From a checkpoint of a small class-conditioned image flow-matching model.
Training: soap at rate 0.0033, 7300 steps, batches of 384.
Rows from block 5 of a small class-conditioned image flow-matching model, named by matrix and row number. Each number is 50 + 12 x the weight over its row's rms, rounded and kept within 0 to 99. All counts start at 0.
After each channel's rows are labels from the 100 images, of 14848 (inputs lightly noised), where the channel reaches its highest value: "strongest on" is what is common among them. Only what is clearly more common there than usual is listed. The data: histories of elementary cellular automata, time running down. In brackets: how many of the 100.
# convs0: first 3x3 conv (model.decb.0.0.convs.0.weight, 256x512x3x3, each kernel summed), inputs 296-369

convs0.221:37 64 46 70 60 54 39 89 46 47 39 54 53 63 40 44 59 42 87 43 60 53 48 65 53 60 50 44 36 47 76 61 36 37 47 43 56 48 54 52 31 32 54 51 23 74 39 54 37 85 31 38 51 50 37 53 49 48 60 35 28 65 57 38 53 43 49 46 67 84 52 56 56 31
strongest on: 100 turns on (79)

convs0.225:61 63 52 58 31 45 44 80 47 46 47 56 59 48 41 45 57 55 53 49 56 64 28 45 41 62 56 77 57 58 69 54 48 29 53 39 50 60 44 71 45 46 50 32 51 52 65 44 58 50 22 43 53 47 53 41 34 58 62 29 46 63 46 38 47 43 38 57 33 93 57 65 48 42
strongest on: 111 turns on (75); large cells (72)

convs0.109:50 42 58 46 35 60 38 34 23 58 53 55 55 46 54 49 53 39 56 50 30 52 48 67 45 48 56 31 36 54 45 41 53 50 64 40 37 54 39 59 47 65 38 89 48 56 65 27 54 33 55 33 58 36 28 50 51 56 68 51 63 38 51 54 49 46 68 59 49 47 58 45 32 33
strongest on: 001 turns on (96)

convs0.161:41 45 52 24 40 62 72 37 48 62 30 47 42 62 61 38 44 61 49 42 47 66 43 40 44 54 27 65 43 44 28 52 46 55 44 64 66 42 57 32 47 55 66 42 51 38 43 40 51 63 42 64 62 50 60 37 96 34 47 60 57 40 33 64 54 52 63 35 82 20 49 39 50 46
strongest on: 001 turns on (83); 011 turns on (77)

convs0.2:65 59 49 75 50 42 57 50 53 43 45 50 68 33 72 42 61 52 28 54 55 55 58 44 58 44 36 66 35 41 51 62 72 67 41 62 49 71 62 24 61 35 59 67 87 88 62 51 65 53 56 58 41 71 55 70 28 66 38 61 62 44 48 55 56 66 40 66 43 30 52 54 49 76
strongest on: 000 turns on (85); 100 turns on (84)

convs0.201:71 34 53 46 60 54 53 15 62 44 46 57 35 49 53 48 47 31 38 45 59 30 53 46 46 53 67 00 44 45 42 55 47 63 58 70 50 37 47 46 54 58 51 73 57 43 70 49 55 51 72 62 44 43 31 51 42 47 28 73 58 55 74 48 47 39 49 72 47 30 40 44 55 46
strongest on: 000 turns on (78)

convs0.220:45 61 39 68 45 64 62 12 40 56 49 38 59 65 48 43 64 55 57 52 60 65 36 71 39 69 36 28 53 52 52 43 46 62 48 48 52 50 57 57 43 54 54 49 39 30 74 49 61 48 42 41 60 66 31 68 57 46 69 20 61 67 30 69 35 49 52 36 57 73 39 65 39 43
strongest on: 000 turns on (95); 001 turns on (89); 100 turns on (87); rule: rule 51 (27)

convs0.174:34 69 79 61 41 51 57 48 46 42 58 60 50 46 44 35 34 50 45 32 31 57 49 44 30 48 48 55 36 50 38 41 42 39 46 45 57 45 45 45 64 59 39 48 52 33 57 38 47 55 59 33 64 36 54 41 53 50 35 40 49 40 56 52 68 55 49 56 62 53 34 25 34 49
strongest on: 010 turns on (78)

convs0.140:42 65 58 58 47 46 62 44 34 40 70 73 48 35 68 45 42 48 39 55 51 61 61 46 55 46 39 47 67 43 26 67 71 59 53 70 52 73 65 35 33 49 43 71 50 33 47 48 41 46 44 59 59 47 67 74 57 74 82 56 58 59 38 52 53 51 57 62 46 49 44 58 52 67
strongest on: 001 turns on (77)

convs0.34:41 54 73 64 53 45 44 79 42 57 59 48 32 71 59 49 45 36 53 36 25 51 62 54 37 35 35 44 23 56 41 12 49 45 47 44 51 44 34 38 43 49 37 45 33 46 36 42 50 79 59 46 37 50 54 48 64 61 31 51 59 33 58 45 54 51 69 56 66 47 54 23 51 71
strongest on: 010 turns on (80)

convs0.211:46 46 54 64 33 54 28 57 47 52 64 56 51 59 40 58 55 49 63 35 46 51 44 67 54 55 43 99 52 55 64 58 34 50 35 35 59 52 48 69 37 35 48 29 57 49 56 51 52 66 49 33 54 55 35 33 50 40 64 07 48 64 46 38 59 51 35 35 50 79 56 43 60 81
strongest on: 011 turns on (87); 110 turns on (86)

convs0.26:55 52 21 44 50 65 63 42 69 53 50 44 50 39 44 28 42 35 51 68 47 59 47 44 37 19 53 55 36 52 38 48 50 51 45 63 33 59 55 43 66 54 31 56 71 54 63 43 64 51 69 65 41 49 36 60 53 42 34 75 69 45 50 48 50 57 55 45 55 58 44 56 45 86
strongest on: 100 turns on (87); 000 turns on (83)

convs0.100:33 50 60 37 34 56 61 29 54 52 61 42 64 40 54 51 47 57 37 55 59 42 50 54 43 57 50 32 65 46 27 49 63 63 59 64 22 68 39 53 54 42 38 52 52 64 85 55 38 53 74 47 50 63 52 52 59 36 59 56 52 50 78 76 55 57 69 52 52 12 41 54 47 37
strongest on: 011 turns on (92); rule: rule 90 (32)

convs0.222:37 63 54 52 46 40 28 59 40 55 50 47 46 64 65 43 68 46 40 69 50 38 23 54 54 53 50 54 38 34 44 50 78 56 53 66 44 47 29 52 67 53 54 58 54 59 44 43 41 23 60 41 52 47 62 52 25 47 44 61 45 60 38 49 52 26 53 40 46 52 39 39 42 48
strongest on: 100 turns on (80); 101 turns on (75)

convs0.193:63 56 64 53 26 45 39 27 31 39 34 58 64 53 50 51 54 63 41 25 24 38 56 44 62 40 54 55 55 65 57 38 79 63 54 73 49 42 56 51 57 34 69 43 46 38 56 31 40 43 66 62 46 53 46 29 45 45 38 37 66 47 64 25 47 26 33 49 52 53 46 52 54 39
strongest on: dense start (68)

convs0.134:67 49 60 52 44 44 51 47 35 28 59 58 53 59 48 37 56 49 48 48 59 36 60 73 43 42 40 51 51 42 41 56 58 37 58 57 71 61 60 40 35 54 52 61 24 43 31 56 38 39 40 44 53 42 67 56 46 54 42 51 48 76 39 58 61 61 49 40 56 59 53 52 76 51
strongest on: 010 turns on (77); large cells (73)

convs0.40:67 47 43 46 82 47 58 43 64 61 40 47 45 47 35 53 54 50 41 32 47 47 37 32 53 53 48 41 49 43 23 30 50 32 43 58 72 53 68 36 47 40 45 52 76 45 41 75 47 42 58 44 41 48 57 42 69 45 24 47 55 53 48 63 37 40 42 57 56 20 46 47 88 23
strongest on: 010 turns on (86); rule: rule 150 (32)

convs0.192:31 34 60 53 53 47 45 73 51 62 62 54 37 68 50 41 38 61 53 47 54 66 47 45 38 44 21 81 49 62 35 32 48 56 36 60 48 41 41 63 44 28 49 35 54 58 22 34 40 74 87 36 50 47 20 65 45 49 71 36 46 57 54 37 70 65 51 43 64 63 61 64 71 51
strongest on: 011 turns on (79)

convs0.144:50 59 39 54 48 33 29 65 52 18 62 38 63 00 90 44 56 68 62 70 56 52 64 48 57 40 45 52 57 66 56 44 33 52 34 85 01 40 58 51 96 38 48 34 49 60 48 57 67 52 53 27 29 46 49 57 37 40 47 57 58 85 47 67 55 56 41 68 20 44 52 64 67 52
strongest on: 011 turns on (84); large cells (65)

convs0.17:44 38 64 47 58 62 82 68 53 62 51 62 56 40 58 53 37 41 82 70 30 56 37 46 54 52 25 54 57 46 50 73 47 71 72 52 45 53 28 55 55 61 45 52 53 63 55 21 55 51 54 32 66 44 46 52 52 41 58 58 75 44 57 59 64 55 41 47 49 52 72 61 46 47
strongest on: dense start (79)

convs0.153:52 59 37 45 54 72 39 70 57 45 57 26 57 30 55 61 80 50 93 48 55 40 51 49 57 41 44 51 45 50 43 34 33 53 53 74 37 77 43 43 32 37 48 57 45 49 49 65 43 32 49 63 54 44 70 58 55 56 52 49 61 31 78 49 40 40 56 61 41 46 47 48 57 51
strongest on: large cells (100); 111 turns on (90); 101 turns on (82); 100 turns on (82)

convs0.55:38 50 42 55 55 52 50 68 29 56 31 61 51 57 49 43 61 53 66 23 61 54 41 70 39 27 44 58 31 50 37 37 33 24 38 32 59 53 42 41 42 62 59 57 49 51 58 36 54 52 33 61 61 49 43 49 64 56 46 41 34 39 63 47 47 50 52 33 63 36 47 51 66 25
strongest on: 111 turns on (87)

convs0.191:68 32 51 48 46 53 49 45 54 41 42 32 45 78 21 45 47 64 42 63 52 60 33 32 55 55 40 58 35 58 62 40 47 48 45 59 60 45 55 53 52 68 38 55 52 49 54 46 63 60 68 41 48 32 33 44 57 39 51 52 44 69 61 43 45 49 46 56 39 50 46 38 37 27
strongest on: 000 turns on (79)

convs0.95:42 27 55 32 44 44 48 21 51 45 47 31 49 50 51 43 49 67 16 52 54 51 73 39 38 64 76 32 71 49 45 44 34 64 59 55 12 52 59 56 43 60 40 55 32 48 54 56 68 55 67 46 49 33 39 40 56 21 74 46 43 46 59 52 57 55 22 52 43 32 75 41 28 40
strongest on: 011 turns on (91); 110 turns on (79)

convs0.77:58 46 63 53 65 51 50 27 63 65 57 47 47 55 63 64 36 43 48 62 62 64 43 40 47 54 61 51 39 59 34 47 65 55 74 72 57 65 60 54 53 34 41 56 60 47 66 40 60 48 70 57 64 42 58 27 54 54 61 63 58 54 47 53 68 46 43 66 61 45 51 49 59 37
strongest on: 001 turns on (84); 000 turns on (81)

convs0.182:66 58 46 76 44 60 68 48 47 37 29 54 50 40 40 52 34 44 49 50 49 68 46 66 43 44 41 32 51 38 23 29 30 48 50 31 46 39 54 49 52 57 45 66 57 54 63 57 53 60 65 59 40 38 21 40 59 58 39 68 53 56 46 65 54 51 52 38 59 32 67 63 43 34
strongest on: 001 turns on (75)

convs0.76:41 14 65 40 37 56 30 18 40 47 28 28 48 44 50 43 56 50 37 38 34 31 54 22 34 51 63 25 42 58 45 52 59 58 71 52 45 57 36 39 42 48 54 54 40 62 65 43 55 17 46 39 53 39 59 59 29 37 56 47 37 40 22 58 53 59 40 47 26 24 55 61 26 10
strongest on: 011 turns on (85); 111 turns on (77); 101 turns on (75)

convs0.84:52 38 57 22 52 65 60 57 54 40 32 38 52 52 42 56 58 48 46 27 63 22 40 52 44 40 49 61 39 64 43 33 50 48 54 61 45 58 41 51 35 55 39 45 61 35 37 62 35 71 42 45 42 37 37 36 76 45 39 41 43 62 53 48 43 25 38 49 53 28 67 31 51 56
strongest on: 010 turns on (81)

convs0.163:51 41 48 26 57 36 55 30 30 46 63 40 58 52 38 60 50 72 51 56 61 46 61 65 46 33 43 54 33 53 60 48 45 36 65 45 61 43 30 54 35 36 52 62 49 58 29 46 42 44 52 50 64 40 47 47 47 54 77 50 51 36 63 66 34 35 45 52 60 56 60 38 44 63
strongest on: 001 turns on (86); 000 turns on (84); large cells (75)

convs0.143:37 52 76 53 46 16 54 38 35 45 80 50 56 49 34 33 46 55 37 63 53 51 47 40 37 13 42 53 55 54 65 40 41 41 43 35 40 26 35 49 40 64 46 51 32 47 45 46 43 34 37 27 59 29 57 52 46 38 37 43 55 38 51 57 54 61 73 55 59 48 46 54 38 25
strongest on: dense start (68)

convs0.146:71 66 41 53 53 20 47 45 34 41 48 49 66 44 40 49 45 52 72 67 48 45 45 50 46 43 64 49 81 60 55 46 61 48 63 41 72 57 74 42 35 70 46 47 49 68 52 55 50 38 60 53 50 38 39 67 45 52 53 61 59 37 47 54 47 31 31 46 57 62 51 62 47 45
strongest on: large cells (95)

convs0.200:56 68 40 41 40 46 60 54 63 27 68 52 48 40 38 41 66 52 59 54 44 40 58 67 39 61 44 73 48 62 48 46 70 33 50 75 57 48 51 38 53 57 48 45 47 49 39 80 49 58 61 46 53 42 44 59 56 59 52 76 67 51 99 21 53 50 48 76 37 70 48 46 32 64
strongest on: 001 turns on (85); 101 turns on (79); sparse start (72)

convs0.214:51 51 34 44 69 54 49 48 54 49 45 54 48 52 40 50 54 64 31 46 66 45 48 51 54 51 61 53 30 50 51 33 61 50 55 34 52 66 55 31 45 63 45 44 52 06 50 38 43 51 72 62 47 53 45 42 61 77 53 46 58 84 55 47 42 10 41 43 65 44 56 32 75 51
strongest on: 000 turns on (98)

convs0.38:42 38 52 52 40 67 56 46 51 68 42 42 50 20 50 35 65 63 55 66 71 54 54 50 38 47 59 57 52 27 61 58 45 42 44 64 53 49 38 43 41 63 57 51 54 64 48 55 56 46 59 35 42 58 86 86 21 47 28 49 43 42 50 66 47 57 80 60 58 35 62 42 53 51
strongest on: 000 turns on (88)

convs0.45:58 34 56 60 55 65 31 47 57 66 47 56 43 44 69 46 55 48 67 48 74 58 59 54 40 46 63 53 64 62 51 70 38 74 50 54 44 38 51 59 43 36 46 65 56 59 62 40 47 65 58 38 47 41 61 45 50 53 50 54 69 43 36 73 53 58 56 41 58 39 72 53 55 61
strongest on: 100 turns on (83)